Weights of a small contrastive audio-text model: text encoder width 128, text encoder activation quick_gelu.
Rows from block 3 of the audio encoder of a small contrastive audio-text model, named by matrix and row number. Rows with one number within an expert belong to one neuron, the router's apart. Each number is 128 + 24 x the weight over its row's rms, rounded and kept within 0 to 255. All counts start at 0. Numbers have three digits each.
After each expert's rows are labels from the 100 clips, of 14848, where the router gives the expert most weight on average: "responds to" is what is common among them. Only what is clearly more common there than usual is listed. The data: two synthetic voices taking turns or overlapping, over music, noise or silence. In brackets: how many of the 100.
# router: router (encoder.blocks.3.mlp.router.weight, 8x160), inputs 0-159
# gate: expert gate (encoder.blocks.3.mlp.gate, 8x160x160), inputs 0-159
# up: expert up (encoder.blocks.3.mlp.up, 8x160x160), inputs 0-159
# down: expert down (encoder.blocks.3.mlp.down, 8x160x160, transposed), outputs 0-159

# expert 7
router.7:088112098091102112143073134108126139167142092118111155140110168111157104190143162128162146126154124133177152135102122145127132055170088105129146136142123095156140108137161152110077151129106133170151114160137126092131105148123141134175148112133130160108128120109088114147142123091111125121127119120138135134138138130120166100132121124119160101137155128165133119145123107178153101079128135141124131106087139152114126115126134150178115089144135149097101156114090137137088155131167119
gate.12:106128106128128113106112128101172135175128140106128134122128136113110093126143128128196165124155121111092128128128143128128118110160108095126157166128128070158149128082159113134103159128087107154167134167151128137128087169128175132128131083090156188121166153100117139131137089105128164080128128135128165128173128097148169128138106146120121105128119093128146097128101142128128116095128163128128091107128122142132121128127126149128128093119147099161128141096070121140079147172124104
up.12:143129128128128140138128132131186090133087141114137128128143127100111112088128128101128128179166162136129169176152170130078094159159149103118166128128067107130105152100143128128098153128084088142140128154128147128133125128152128145117158097129144120164146150109153150128128128128099173101144157121145136167153128128128105138151078179128117085128076128120096122128114166128131097112128104104128128128111096128147117150128108188128128141128116103146120198128075128147114121128109080
down.12:128154172094152124128123147090128106128118142135130181137082128132128097128152128128176119166147105158128148128117147113128128128131108126087121126158150047114138144128128078129128182128140128129178128151139122162172080149082163128128166128084114172111183128128100138106128128128108105079128128128100117161119065106128139108115128116127108125128131093100128136102128138160151152128107136128128162097121110150157156128136157118128140055128179131111128151116128128112117152128160128
gate.13:093128128122089117127113115138065128160128128177108154128142137122111081153144175159128068131151089127195128128117121115154128114128114119108088079128107155106123116128110128128128128167128141151151148097130128109122128114128051140169117148150097157068114104146120104149128128129199109115084128135128132131146128128128139076070135127153153117107138178118148139158114095128151128128125118149088155128122143132117128128092137101152115128130128168113135123128119128084142128137164155
up.13:127162092128120103128111128128146179162128065128099129128179139105188099145125128134136128131095128071138115156079128132141159128133121101093154117177128128133107116041116171124128095127167182106128128128107109096162128150117132137141128136075106116133105114128128128138128098132122120128106099082128106128154147145128128110136123132108128152128159128170128138128162139128127126062130145173160093121147161128128098128103099160116120150128121077133105107128128144123111145129135174
down.13:112111106122128148156133102128174173110128128128143128069166135114140121161131128128132105108103095084128128117071108092128136127118128170138128101128185119169109105099085160115155109144119154112128131128128128164141103169135149120089128159102128099074128128128147139149094056124128131143108128171124083128105128174128156133128150104161128128128141106120106113128155139128109147128147167153162128128107147110091110099087139128128125128169169128150133077128128145128106068161157131
gate.14:128128082128122128120128106128128151168128130096128128111128128117135095137128128103175174120128128080128128114128128128128112128191121128144147127177124101128161132095182128148094128140128119152160093128156099155128128160128164131128136078098152185127153141096128148105128074128128171099128128137156144128180128116165128098162091147084128128128129096128152099114093145162128128099148151114140095129117136128130126141154093128122128086074133058165128128127091128121077159164117128
up.14:128128102115123111129113096133077172128166128139128086120126128140160136144127127128128123076086075117128097080095109148183149140128134154128080128128185157128150117145121144110150128128157175128124103096100128146138128128090118121151097128114112128128114128128128106128128128158144116161128106152132128086117128123179145109128128081109150189134188128128155128108133104138128173128128159139128159150152163128128128140171131080119104114128129087128128063160191104112134128108147128
down.14:152088086128128128128149128155128148136154128109128128110162128128128167128128128128087128098084159088134093104137092128128164128136138139160102128101128198137112122140128169128128070112107128127096126128128128105075186099180080144128128128160146083151080125140142120136097145128150128184160112128162130094147166148108128145128128128138151149112134128162128117158128128086128128128152097187128128168128128114102107128125101128128128205125088131125128103120168113136145114111121126
gate.15:122128185126140128136128139180128073117097112159113128106128068128128156128128128128128109105128128114114137166172142120140109128084169138138128117049115128172150131173143156130128130112141128128128128128128128120128112128154128118105171156144128121089128128127128168198128128092128128128128132169159136128128128144060114128128128153116068116128154128074082147118123128110158117149085128128101128128089128123178128094128062161108143122171129128130116128128146165159128099128143111
up.15:128128128128128128129129128128159128128164155122128116146128182128128074128128128131128171145064141168128081099066129135128165128128094128120128155128203153128067124087128117128164158163127128128128128128112145128128118168067128128119128081128145093147077128132128090056115097171116139128161118103080128134128095128157155142128128128144157128153081128128128128128128128128128147097128142141128095125128128128105128128128204117145127112088128128128141128146128093115128132149084144
down.15:128070128128136085128163131120172128095128075135128140128102128128079124118128141092134124084077098074128109127128095120128153139158163128134128145135128128128128128128128128170128128118160128128122081129163147176128130148135140139104125119118068119128125164128128128128130057109143067119095128153128150128087147146114138128135128086128131141128182126128128128071172151151128127107128166132170141128084111128167155129128096114098135128085128128139144128170140146187128101087128128
responds to: reverberation (64)

# expert 5
router.5:105111151142141134142164154148143107130139156186102112121153104105119166081140121148105141124149146150135174169149155120150107117119114104123106101134100114117142118143149087143094041127078163090156144095134085159088145094139102148114156143115108150126112126180139111129117155149110142111106180098120135143129127097129110110094127093126119167132115122119100132141088154088151129120098100126119113107148145134098147117131084130117119113151096141150124164100154122109136130151150169
gate.0:153158141118182167128128137058157146128120098128128128113128128108128138128167090074152154128112121093167130121058102085128126186150135128145128161159128128128124126093106155128128193128162128170128071116128128128128121126128147136128128121128128128128128144123128128149115103081128174128146087101115132128128128128137128157167164114145135107102128128143172128128128128145095184128128158100149127154128093128128167163119128158110165115125128126155164151128124105147051118104128111
up.0:162082183133135128089164128128038166128139100172128165076128102130080116128128147128128078128133104140128128135127148141128090128128150127113128128111128173128128162128094090104128106128128157139129146128095128128155128131128128170139128128104128126128128167128128128138127169128128120143127093128128098131128128113093128151157088165124091128191130128095069128087195128137128126128137128162128139099091128140148065128147128127099134118128146111128128128122137085099128091128124081
down.0:128121132128219128128122190126128128132126128128128130186109137092128115137182128132138104091101128125128128128154138138211128128135128181127133128131128120188100084134133113129128142128102112116128204127128131096128162128128080130146116128128128128128120128128117117178128146124117128123118103128128126102087128164128128128128128069128128078139124128128128107119068128128128155146128116155088120132128115160082144079092128127120095150128098128128087128128128128128128194082128122
gate.1:156103083133148128091128128118114128128132116109132140128137152128179136128128128128103138128085174110148128098131145162097153113144128149133118124145128094128101131128160081095128123098127128159129168094132128137090150124156128173103128128143183128157128128169128082094126127087182128196128135107160144115128128129149128162190094128182157110108097120120136134093128113120123117069141094162134128197128149128104089103136128137129148138140128103106128108111163126112106145088124166
up.1:159093091140128128128128144128126117107123133128129128159147160113152167081096136154085158102107192128143140107145128148120132114148125142158101128144128102115094120152172074104128128103119085154121128128134099133121144128129128174125120101141178102149173107146148128090128136111171121168162157108128166099161098131128129141166080128170128103120085113133128128099098120107128129070131095136117068128138128126095128118128173119118128135128086128111105109099178128110138143080131151
down.1:157109142163140138125114123095087177148163099142128095102114128162128137128096152116181163122112115081109115081128133153128136130170128128114106180157128128085130128145155164121106081132128131147106085140084108122134140110150128148155071082108144143154152185119126179096104091104128128148144133097157128139153128105153158117153095116128158170128129093157150110084128132179103131099162131128128128150086139121123128159128128158145090128098155128127112140123127128128104149128120128
gate.2:128095140128101156128069128128104201163128115128124107128128128170128128128129155131128128128128128128101128101128128128181201128129171182128098128137081128133158128094128128128141128165128128147137142139077128092111070147152148139128128125032128132124110128153140134128128116121117128128085125180141128157128189131119140128128144120112122181129145069128128128128139128164128128128128165128138086159113095105128128128132126148092127161128113109128158098135128153090128092105159128
up.2:128128103154128146140176125092150083128128117098146149128112119128104105169119128128146155128128120089137124128133154163071102129159092064128159164128176128128111165128128138103128171080128128128086087117192146180144128121128129134128128140216130121128128122090128127117128128128152128128180128084150128110128075128137128122128105145125124087118103193101128102127138144128095140136146095115115184140128132128149095121128153152128128128128128128128128128128089090128097128128095107
down.2:181117128178128130128119138128110128128146128165160091128108121128128119093136170118088128128079134128081137128148114128128128124159146099136118128131166148128104141101119128106090128128158129128136087093128172128097178082128128098128097128137144128128131128128131206123128106105128128160170144116144149128150179099102133101128143139128136113185102166128114137101117143128128125084190155138128128201128136128128092165143132128184141092112128126107078151128097091124128128128106103
gate.3:118096166128171133139152148135128148120105138149128106093128130128130154095128128128117112142128156128101159128128167122165128128124144128128128179169112128134054085128128101098128081155128128128168150178080128096128054152111127174136160088073092137128155137140128128128128128128128113128117128121128128128128116054125130128127059101155148154100142090102095128128145095099162112108128128139153096090129128128128128128128128130128122116143088128092128132128175106128157106086147146
up.3:117128175079128133128158128128106148111095138168110128128128128128128165094151100128128128131169128128101128128137154086184122094100128116144142128128117087128090090144108095125160128128131128119156128158071127128105057156128128126142149128074128165079128128127137164156128128156099114080105128136063109103162128128113126167089128095128118139131134085099104128131128128097128128133105128128150125086137126126107176124063128128128128120166128175128106132128161107095168128106148126
down.3:068173092129128094112128155165128113130112094128171178128143128147155128128128141128142143089128151110144126135126112105128128149098111128121119094084075117156151128138090128134106132109139144106148154092174154125128098163128088127146128125151135153140111128166128057128168142113094128077045121128123086100122106128128138128095164147128126123110147131128105168140091127143125128128110123123089102128151118144136128128136088111107128128128100128137164128128160196128128154128180134
responds to: music (60); second voice: none (49)

# expert 4
router.4:135128141145164150149138156102167089158133117150173151119120126121150123096116111132126156127130132091117108141117130128108119115142113132106142091119133140101148120143129131153092130094122187114159093076164122211100138131138089150094149133112153104123087148147077141126078123087113146121103132141138127156109117150118126124148131125120096147129098114145136127118119111094130173114126121130097161132125098117105123103114122209102137114158169117189141134120106152173084131121151143
gate.8:079120096060164144150117128109132128128206091118128128081104137098124104196126172181132107163115126136116123137103088128128194158145141147128147151134144138109103142137090129102128131139159176107104125128128144124128128146117122122145146124125150118146106145125128130139128113128126096142125115203128115170137178126128157128128142112123183128106128104128124125134128116166088162108128142128128102165103134128128104101124122150149125118139158099079122127111116166136096089122099152
up.8:161104154147101128128118117149128127141093162140142109155126128150128152128138092108148128045148083128147118128116157128125087066086128095143111128126106128148192076120139175147139106095107128158140117112128104137128128134138142101119138149130099134103149108140101128131125114128128137140073128074128094128091075138144128119102131120125128094150142137128148128167135137130191110138115128128128147074128162121127162128128107116098128170154117149161128121142136093109157193153169128
down.8:128118119128128114149138141101128128171128109171162095092106149128156128116146128129128054144112128131114123128117103102156154126128128124128153080151144155130085133102112120128125128128128162128150123118101159147125128116158090112128137175100130089092158128144128166112098137123166154167138079109129128128130166134121156105164145168156136128128128136106091074124176128109064131128138163171123149128124130059128124145128128128140134107154122125150095141135069118050122090136123129
gate.9:099141128097156124114128145081128102126113076126128138107128128128141115116105136115112128187113128128118163157128144177122141168136155152131191140128126139137083148135128073112101158176140121125121128133132157123130065128128123147104128110109143128164135156112122113128162108078130128128160092144133138193146163128128112128163103175120202134141107128128108124117174122113077124128128128137128110130095119128128131146128128149149114148115128097130128174156083169138071078128118128
up.9:111131147114158101065127146068162072129128105113129156128131135150128111119096143128112142170128165128117140163128128182102151163146131128128195156128119128137110162153128074123099159128122137128128122128177148143122084128157128149128152095128127126173120176099132092097157106128090092117141093152142110128122171138128091128128104135098164131128099131120146128111145133091112134107123071138153120160104116147105110129128162148134124164106118094130128137128107144173074108116124105
down.9:136128099128131096128083128136154124106120159103128188155166107102132128125135131120128181106123124139128128171081180128155081115128128128105105139138157105196086092148143146135136134128108128128130201128153128128145118170128130128142126128166129146123166096128116127156158132112099081128128116123128128082128113140106133153144128117091119128128127099151158161107107142128188090128097107128128076128097131175104128122107128131134115143132123118100128076128197117174131124128156131
gate.10:128175153145103113128146134130105128128128097157128083128108128097115128128143100160128175113164085088146128128125128128128128127128189112128100130111088142105168128128136165168094091126107151128163099128138094128183128128091128104128167184130122157111128128083113128202110102128128128092110128163156112109106112121133113101128131128128089121128198128169177128160128112142133168128143106128128128128128152118094142133137135111117103123128182128156084128158143079140160142128128128
up.10:135159128128097079089100148130147096085085128153128136157136128128134138128082092128128172090147128096128128128114164128123098128110140128153108119117082149124158085153153163128071086123128128164177127109151128133128128083128128121140165128128094128131114134128088190166128128090107111107121128151167131106102128148142116080143119110128127128108163188177174128128128128128119136128128078128095128116128162159108128128128128128104110155128146087188128111175125095128135148128128128
down.10:128107149120128110162121167100142128128145099159128161139095154119128141085128108086128165071165127114130128090128128129161092157128138155112123111154128128128125103140128095179106170139179094121164163128128128128169052186128078140167133083082128175128128128094100108128166091125124128080098135121134125128117116118128134128116128160094121151086136096128157115081111108144128128128128128079093128118128128145157128128128135099141090112128128126138112128128145138134112147080128134
gate.11:158128128128079129128176190099128169153120170134128128102162128118191083171177158128126127151128160207131162167165071107155158128133150079153128128139086128120124128128141128148117128149104134123188131128128128066128137123128128128106162145098128117120141128101157128128128128145147128128142094128128149128143150128109100128139128137171126111128141133109120128128139137128189103149128132147137154128122141131097145098098130137205162104128121135136103135111128128128156111139098128
up.11:122138178128128128112156148093140128201125073128128103138060158147128128174129076129128162128128084128084099128153128128097156128141109128108146105128121128128132090107128168140135111128128200105128128116095085128136116128128093120142139128128116175123102162128112121124128128104128142096148128131128123161144128128102128073128128128128150128128127199128128111140187094128124152128093128141128146130128125084128128178128128128130128136135105129182128177128084162159097156156141145
down.11:170128128128130128128113128128162128119128054160145128126108128128133185113160128151154150139128173128128128128102128145157109086141140130128144115141110102142128112147181128107098164128128128162189140128128156164128128128130127128128104126128148128131166128068128113128165128128128094134128113100123167157115140049089151154091103141155128064124108108147099128106120078128112173073103184122128112128114113119126128128103165143168128128128083102128079134128128128115139128128102160
responds to: second voice: none (98)

# expert 6
router.6:135112118123133164126157117098151109122123087118124125144095093153141190118112116139145141164099102102137140113104088134122180118148098136101162168131110092107140124121126105201161135102102120128100123145120133129099110135099153123109146108158125115127131178118083148170125095087099098118133126122129115139132106114099102171126121102147110117093131117131175137112162101098105114110101101155145120120127109117132134084091149115149156180152171141122148105121123126182071100129121105
gate.0:153150140102128164116147106107132086109098128128128113128099128135130134094111093128128141128126116109119128128128130128137125165128128164131160112099163128128101128072134128128128129173067128112107128171081104128082108189148128105094182128079133104123128146128055196158134098069102128116084137124136092128128128103128128150092087143128119108145125140141113128128136146111103144143123137112128115096128098090153148095101129128108149145161149133142104128128102156171103137164169134
up.0:113128111128124086128107156144130166128158151128127128130153155112118128128128167107132149128147149143128157119149128145108128091129128076126113153163094128128156128181128092128103127087128153163134128102169144155212128066128131171152078128176128166128139110092213065128115128128128154128178105128142128145128158128128128105186128114118128140121126097128121128138111146149156121112128129129128147165119162172130091128157120128128096104088128113131128150125156128108128125100128124
down.0:151118165128128177186153066116124126163113129190097095141135150113100128112163061138102154128127109128120146115128128145131146093146128128128148109175133125103128115123149090158114170119140128148128092128076107124131139128152106135090143152174150128128125128074089105128084110162128176134154122140128141153128084143128128129140130155128111104128076125117169117128113070087128168128137128128132128147133128066111108158166154140128104111143128128128109165128128128128128128161119108
gate.1:069141174145116123128111142173118128128193109128099113128097128144128134114151128126130128128128131128143087132128088087133152090109128132128093128128128081128115109156128135135150128127121119092128128128128128070131108128128128109088117128075111128122149114080119137128128128115129085128148096150111183146188154128128159128110165113128083147096128163123144157134128088136128147128094128150128128109128064129111173128089141127145128131187157169128128098149147163128172057112128140
up.1:079128105137128097128122128128128169128201128138119086089148112141105120128184169137128109128128147123128090125128128098126179112128108097097128188128121095128128128136102105145128128140141147069128128122134124092064108134130132128131081144081102122134125144099159128128110128128128104124173072151102177165141129128131128171124157102139128160112136132093155128128142128163140111144125176191153128128138096117094127128126135134170141140153120146111104140111143108119128092140088169
down.1:146106128173106156155142107128156103128058129126127128176145091139128128105107103118074156122115108128128154158128125128102137143135124101150128058128139152123156189121127137128119128128145128124088128128128128153174142163118150128128130135162153123079135131084114128149110057142096154099105121128130128128164088122152109136103128150106123086128081132128196132128130134096147152121099109081150141190130103095100127128128155139128111115108171110160139110128128131146128133142138090
gate.2:172128128125128128128128159128128128128128146166128128128194112173118116128119106154128076088113094128128128110090176102174160128128072165131128103107145168146128128128093128128128109128128196085133128105113076121084154128141128128120128128105128044128079149176128157142136132128105128128120117128132114117128128120132128128128128128128142219149128164128120128096137181126111128128128128153152128128155128093128128128141097107071149128090075128133128128128128137128150128128140154
up.2:164122128117128111139161158128128128128173118135128097067128113188128145102128109157157065128128115107152046128128175098143178132092128163152155128132145128141128128116069128149162083128128128083110128128128076128128129125128128128128096130093128060128089169172121152161128128128128128128128123124128128122128128128128134128128119095128133224121128131120126128110164160104128128128109144157148128128128141100128128128128098128128128170123128088128165128147128132165128084128118154
down.2:100159128128132083065128106128128153103128108128101128128133147153128128128128128143094099128128093128175128082128148077099167128128106141168128073128128096128128146127128138128128079128128128142128128181128128173154133128089128111128128157128128113128128128128163114128128101141143128119085158128080092128128128094211139121109128053128188128128123119128128128128135105138128133147128117128189110178128131167133128128155139128128128148128128096095128053128128128128122102128172085
gate.3:128093128133086128128128131132092165150165153128115128098128090128131156118183142108140138143135146164109141128141128128096159112154104097060104191162119117128128133185152091128128128071097118128105128128121122092128140157091165109139097128128128157128149128086179128128141196163128104148166111128101185128180128140128126146128128120157113135091112128125159131128084104128128128128094111162133128131126119126089128115128128106172128121162128141084116128093143135090150128128104110
up.3:180103082130099138128128126087128137128113139128149100174148140107207128122085143086106160156128163124104190108161111172117134150162144128124118128154128128128135164128128128128092144110112128144140077125128111144163128110128169128134147130154162128165140128136128128090166109118165162151155128128135128116145128116128128128182093135160152120134128116159114109119097147116092100102154085108125128158103148120129066161144117128133128096079088085125097128130143116125090128124134103
down.3:111148109096161087099088128136139152130164124128165127128129150162171096128150148131177128128095144153128098086128128145153161097128096164115099176143144094128139092124128128118118128098119148127160122088157103136094111126095130133128128128104139124180110129166108098087125154128128110143144090100128128128084147140140160135173155077106118184106180060162105119128109115163123118128139148165128128128128128149128128119167107153128138147128103112118135132086158128128103161115155160
responds to: reverberation (81); text has "change" (25)

# expert 0
router.0:146074116098127082138123119146116156100113112105148109148126158137154102115121142088115087107139126151097107127156128140167137155134187156110103144145137182097103156129113165115124131151162119151123153127132141106147139120139134142151091143114106100155118120102162145111149111133157129123106107152146088082146175141123112107173101135098117137121156160101082119130120155147121104148188130099123142148114142158121102115136095107106074134098097081112105101107179117115158124098105123
gate.8:147128141199128128165128182128128109168187128155128109133106104128128136135167118128133128128140129148128128128128140118128128146128128128123081087079156128128128112166155134105151128121128134128114105128128077164114169133128096128138152106103153128124130165128100105128128128128077132128118128128134128128128089132132144128128135088084128131128073128128138132128088153144154213121097128117105128128128032053165140153145128159133128106128128187166128128137108138128140128128128104
up.8:119149128128117091141100128139120129139191140105128128128128157088128128134098122120140184128061127128183129128128189128091128128128134128139163132185140108123128137150149128128128132128128128128128128128164114128128128121131128137096128079128148128157128128128076079115128128128128104179128079091150143165179125128128175127128190110092128128088162068128128172128148128096138192060128128134137124128136107127128128130128138157099102128128128126180128124159128087128128156128128128
down.8:103140128128164128128134132128075128096128128128099128072128163128100142186128161142128158128128186128157136110101116090128150128128113126128128168128128085167091088128128135126128128128128096112132128128134118128121128128128176136089128128079141176128214128168156128128119128128128054128179131112128128128128128097115128138128109085173128136128107080107101145128128128128132128128128127128116125128168128134128128128128128115128119128238183128128128128140128128128133101082109128
gate.9:138130113148121108131146108160098152126128125128128162128170131117114143117128141128066130085150173141145159087161149092128096139128157128174099088100128128112143106142127078128111095153128106154128128115128163173149127089128065128175136128128165115128122109152123117128118152146155149128092155167128077091115086128157128087135140165161128151133126128128131167108128128098081128136138128128113072164106133128078138124151094128092125139128128099128147092128172110103147128101128089
up.9:128110128154128128080156084137128114128128080105127142114120168129128157111058128114125128097128175098124151111128161148128106140166152081141145083157103128073120128154180101128111097150126106166134137168082159174160128113128092148114128080136180139149159133125128126128135128104155128153128156097186115128147111106130106100166151171136128128111119123128128113126128153066128122080128100128105087128155128128100102130128128143082128128130128118135139128142134105128124130080121135
down.9:158105128145099128091128107128128119117123150082128128128115152128128165116081128145128128157121137113130128116084153143100091128159154106153099095128110152128099131149128132079141094156128113159128103167090152179128128128122128169130091117168144120106137107120169159095136155128158138176118166068151128107127101094158128094128146150128173092104131099128153128116169101128128159069110112112157128144101120116152117117131128128108083091150170151099147083153128106120157100128128097
gate.10:128123128113128128169120111182130161129123126098145138134146119128084107128128128105138115056149080138128071132128152118161129128128151158174078107128150128173118132128118142079143083140110142128109166119135099128128138128123153128128128158128128128128106128128145128130141151152117140095107128175120091085128128128128105144118128142106080184112157124124098160124128134132118128128127182128146148136171134113096163106158104136072126113115092081164170067096157146116171106109128128
up.10:100128121128151143103099105160132098116140112090124133169091149098133128128108107116146148128167128122119155128144192173104106136128114128128128128103128123163171134179142146076123108128105128118097128165094088108125149144128151090113111128177128128220109128113131128145092096128128128128150159128154125128091132128148098146155114128103128085195105121128117133158097177175128128128146128114088092103128124162155128154141128151096128157128128128128129143099128169150110171111136123
down.10:137154128137128164128148131128126119155153080156161109114081145129114146159128101168128120134133128128065112137128132167157132065128109090079144128162158128103136128128128118101143095128128179134128081105090128179104149149128128128145118128128128158099128128104138108128128124123149094141128137109128156155106128113128128104124142122147121160155129157190091112149128089118128154097128180153133161128118128067124079141118164177137107087145128128128100146128063149128119138176128128
gate.11:136128124117129092111128096132123109128128080119104187143128128128128128128095134127128097105083166128128134155134162171114116127128128129155150128111114128128094136180128128070128117128154127145079126096166143128118142084146083144128121128168147072170128097129125141128128186096128079203128107139162110129128128128128092128128092147126180121128123171119128167137128121120084128137129062155146094128128128099158136105162100186128142128157128116128132128128133129167135128108103128
up.11:131162128090128124110124185118128128128151128127096128131162098167143128166153153147128109140128124128126099128118152141091182098111096111104137167128128114155128116136102137128128097101100141115128151118160082103059114124112128100073143144118086114151160128118128120094140156106115075135174128102119142128128128089186146143128122070112128147128127107114183150127121142128128128174106116200167105123145128170132127128128158145154155123128128107111103128070128128088128132128128144
down.11:113149128128128153136128128148071154147154134161146107115119075175116128148148096143123119128128128128128124128143128123095170089128086142115128156128128128109175112128128123190165129068137124123116092111128101119128152076128128105124121116150136157167111168128072074090097123128128108143151117135128149145126128128145128107084148121094128179158145130138174179128147128124138103128098091151101128140112153125113144192128128077128169155108115112128128152163120128128105181105132136
responds to: reverberation (87)

# expert 2
router.2:115137172146140128136129110135160098107131108172171123152112105147125133122098114140118119116081164113126102139109147130133085119112127159121151108088140115117140106105129135144116154120161116107142116096109144136096106142166081128095128138113095129139094099153075114102118123097152111115122134116109170163113157116107160071110100158144167153187092146143088124109151108120114136116119124127108090113108091123124167180086146127128149147133158095169100167170095148136099111113143105
gate.0:128094117115128113131124128128119126170128107128100086152128186082111097154105173106161152106128134109071122120128128120186106135106163115128128128128156128139128128101164148116120121159128126164095138171098128128212124177128154128128109114097159198128166121116176128130137102100149128100128146128128136128151159086112141128156133136109140128128128128123113088111117155128116108119168169077124125128135122128114079128096073128094098124138115128174105128103128088128132126122118131
up.0:128116144103138127156105096097116136149130096153129092128096177112128075148095163121159110147128148136074111095097128128175128128112153121098168128161162131117098128128128140128128153151157119149128106155083152100153089159166167179128099110090129168160128102119152115104131096128174127127133151093128158152145165087128164116149117128150179128128118150106102070112128128136097106117144128105148128118139123121112102149110128131130088107109132098143093153151098090115099128106104145
down.0:128140167117115158138128139128128128142138094122132086128133165128097085128128147109169161081136128122088126139128126112119128162125158104100126121125128142128128128105156157107116128167133162154131170141090095115155115146156151138135089087104138145080151128100128158128122088078128159108145085123149160144168146099083170105149123150105128128128093125105094128128115189150128078104131137092091133101141128108137097147128128158123101105163114109198094140112128093146128129098097120
gate.1:128067123165082128128158178128152156132170068115128128128128120170168168165142145128128189101143128117128143155128117128127149102128102128104128127101128120128169128128128141144169098149090139109115147114140128112128127162128118095122128128128128100121120192136098135212145072106084088090128115128134101128110128124112136142119128128128092132141106128156131128132094128165128128177133116128099128128128105128129126087128133128130150180164128128167140128082128128159069109113123128
up.1:110071128153087122128157167149128156129169055162128134128149131165152173187116124128124180128122145117128131154135117128137128128128121128121128105093128129138151128128128174120128117164140128102122143113128128128093106128078101073094128139128118093107128188128128139212159089128110128128129118128117128128128096132083165121128122128128128128159116149128128151128125128142103128166128091144084077093097128128128128117083129115128147176144154136163155148115132140152081100105138128
down.1:128145128128158086079128160177128128081128169091128128128148096145094128128117140128128128102128128124176105128128173109102078106134124128151128172137118076140128128128128152128148117119072079129160169159128106161150128128128164128127122128170085128156149128106141132097100163114128090128140128116138128072158105120159128102132140069128128128081149114140174196128128153128169128115122128128115128149128136128123128127143128128088128148123128128128128083128200124150178122128146128
gate.2:124090128128139160129136141106128163203140104148141125115128128128156138181148156120128138105128080108128185093163044117129187112120128107108128128128122128128163171089141128085128128120116149128148113128130120139162144154104153088162143128128128128128112156128102127194128128109128128128077124133128087122136141150175128154113146070152110117128151124150132094101077159128111113128139129147117136128128141109077100097110113128128143128128160128128112128097119128139108166128182155
up.2:128128128128112128146128156128136078111104128128128128199128128128152131128110175128112128128117124128123128181198167128128127154157128135128106128128071079133128199164177157128128128115106128110155128134147128128128121115144128091071153099128107128128146132106092159128128130128086128060130089148144167102196140128128139109146157128080128128128090128129153128128128165090156143172128128128089130155150109139128128128128072128128125112128128128128140130099128152119125191111128116
down.2:127145128106128127128128128128128128128128112087128160128128128128075128128128126128183175095173128128145128143128109128119108096127096092112092145136128128174162128148172146128171090096078128167128128166128095164160128128078128135128138113128128128128128130128128128191128128110128081128128128174128128128139089128116133128113128095063075082098128127166180109128092154128160124128099162153092170135106128128114128083128128128128128095154128128087157075104158140157128161128128142
gate.3:128152075159128133168128148144082148109103130105166128128085087128128128128156128128193128099128065150128097088128125091128165128161137152115123164166105094151128124129127136141128108095152128098115170128128126128153128128120117128114141100128141150103167159128112155145157140181107128102117128152128112091182128102120128160094128081155084128128128106128150125058104128102122128138107168129128146123174136096152148107128111128065165128128128144129128116136179139128152128112117118
up.3:133117125111128128116155147095145115128128128128077147138159136082128126128086142111128128128148204099068183175116144178110095103130128128128128105128156155106128132146146104128128128156091144128133067128128129178111148128119128166128122138147128128128119119097128128110137114087151132164133147083128134128082128130141087128128099171093180128181096128163097128151155158148138092102157081132128128137073113128118083133128132128165116128128117112128128128128074122128089137160130128
down.3:128087128181185121128132127155099087128128076175133128158072104109128116087129106137135128128090128121087062128128173156128105128143124109080142123127151167128125128140148154144128128119172138099125126109085128139128128142176085128128085103128094149142150139156126130115128128128128117137128175153139183188125128116128123107132110143083108168128128128155125128094128131073139138128128137126128156128144104128128128187128097127128112125131146094128128191128128128128128128072128151
responds to: text has "six" (34)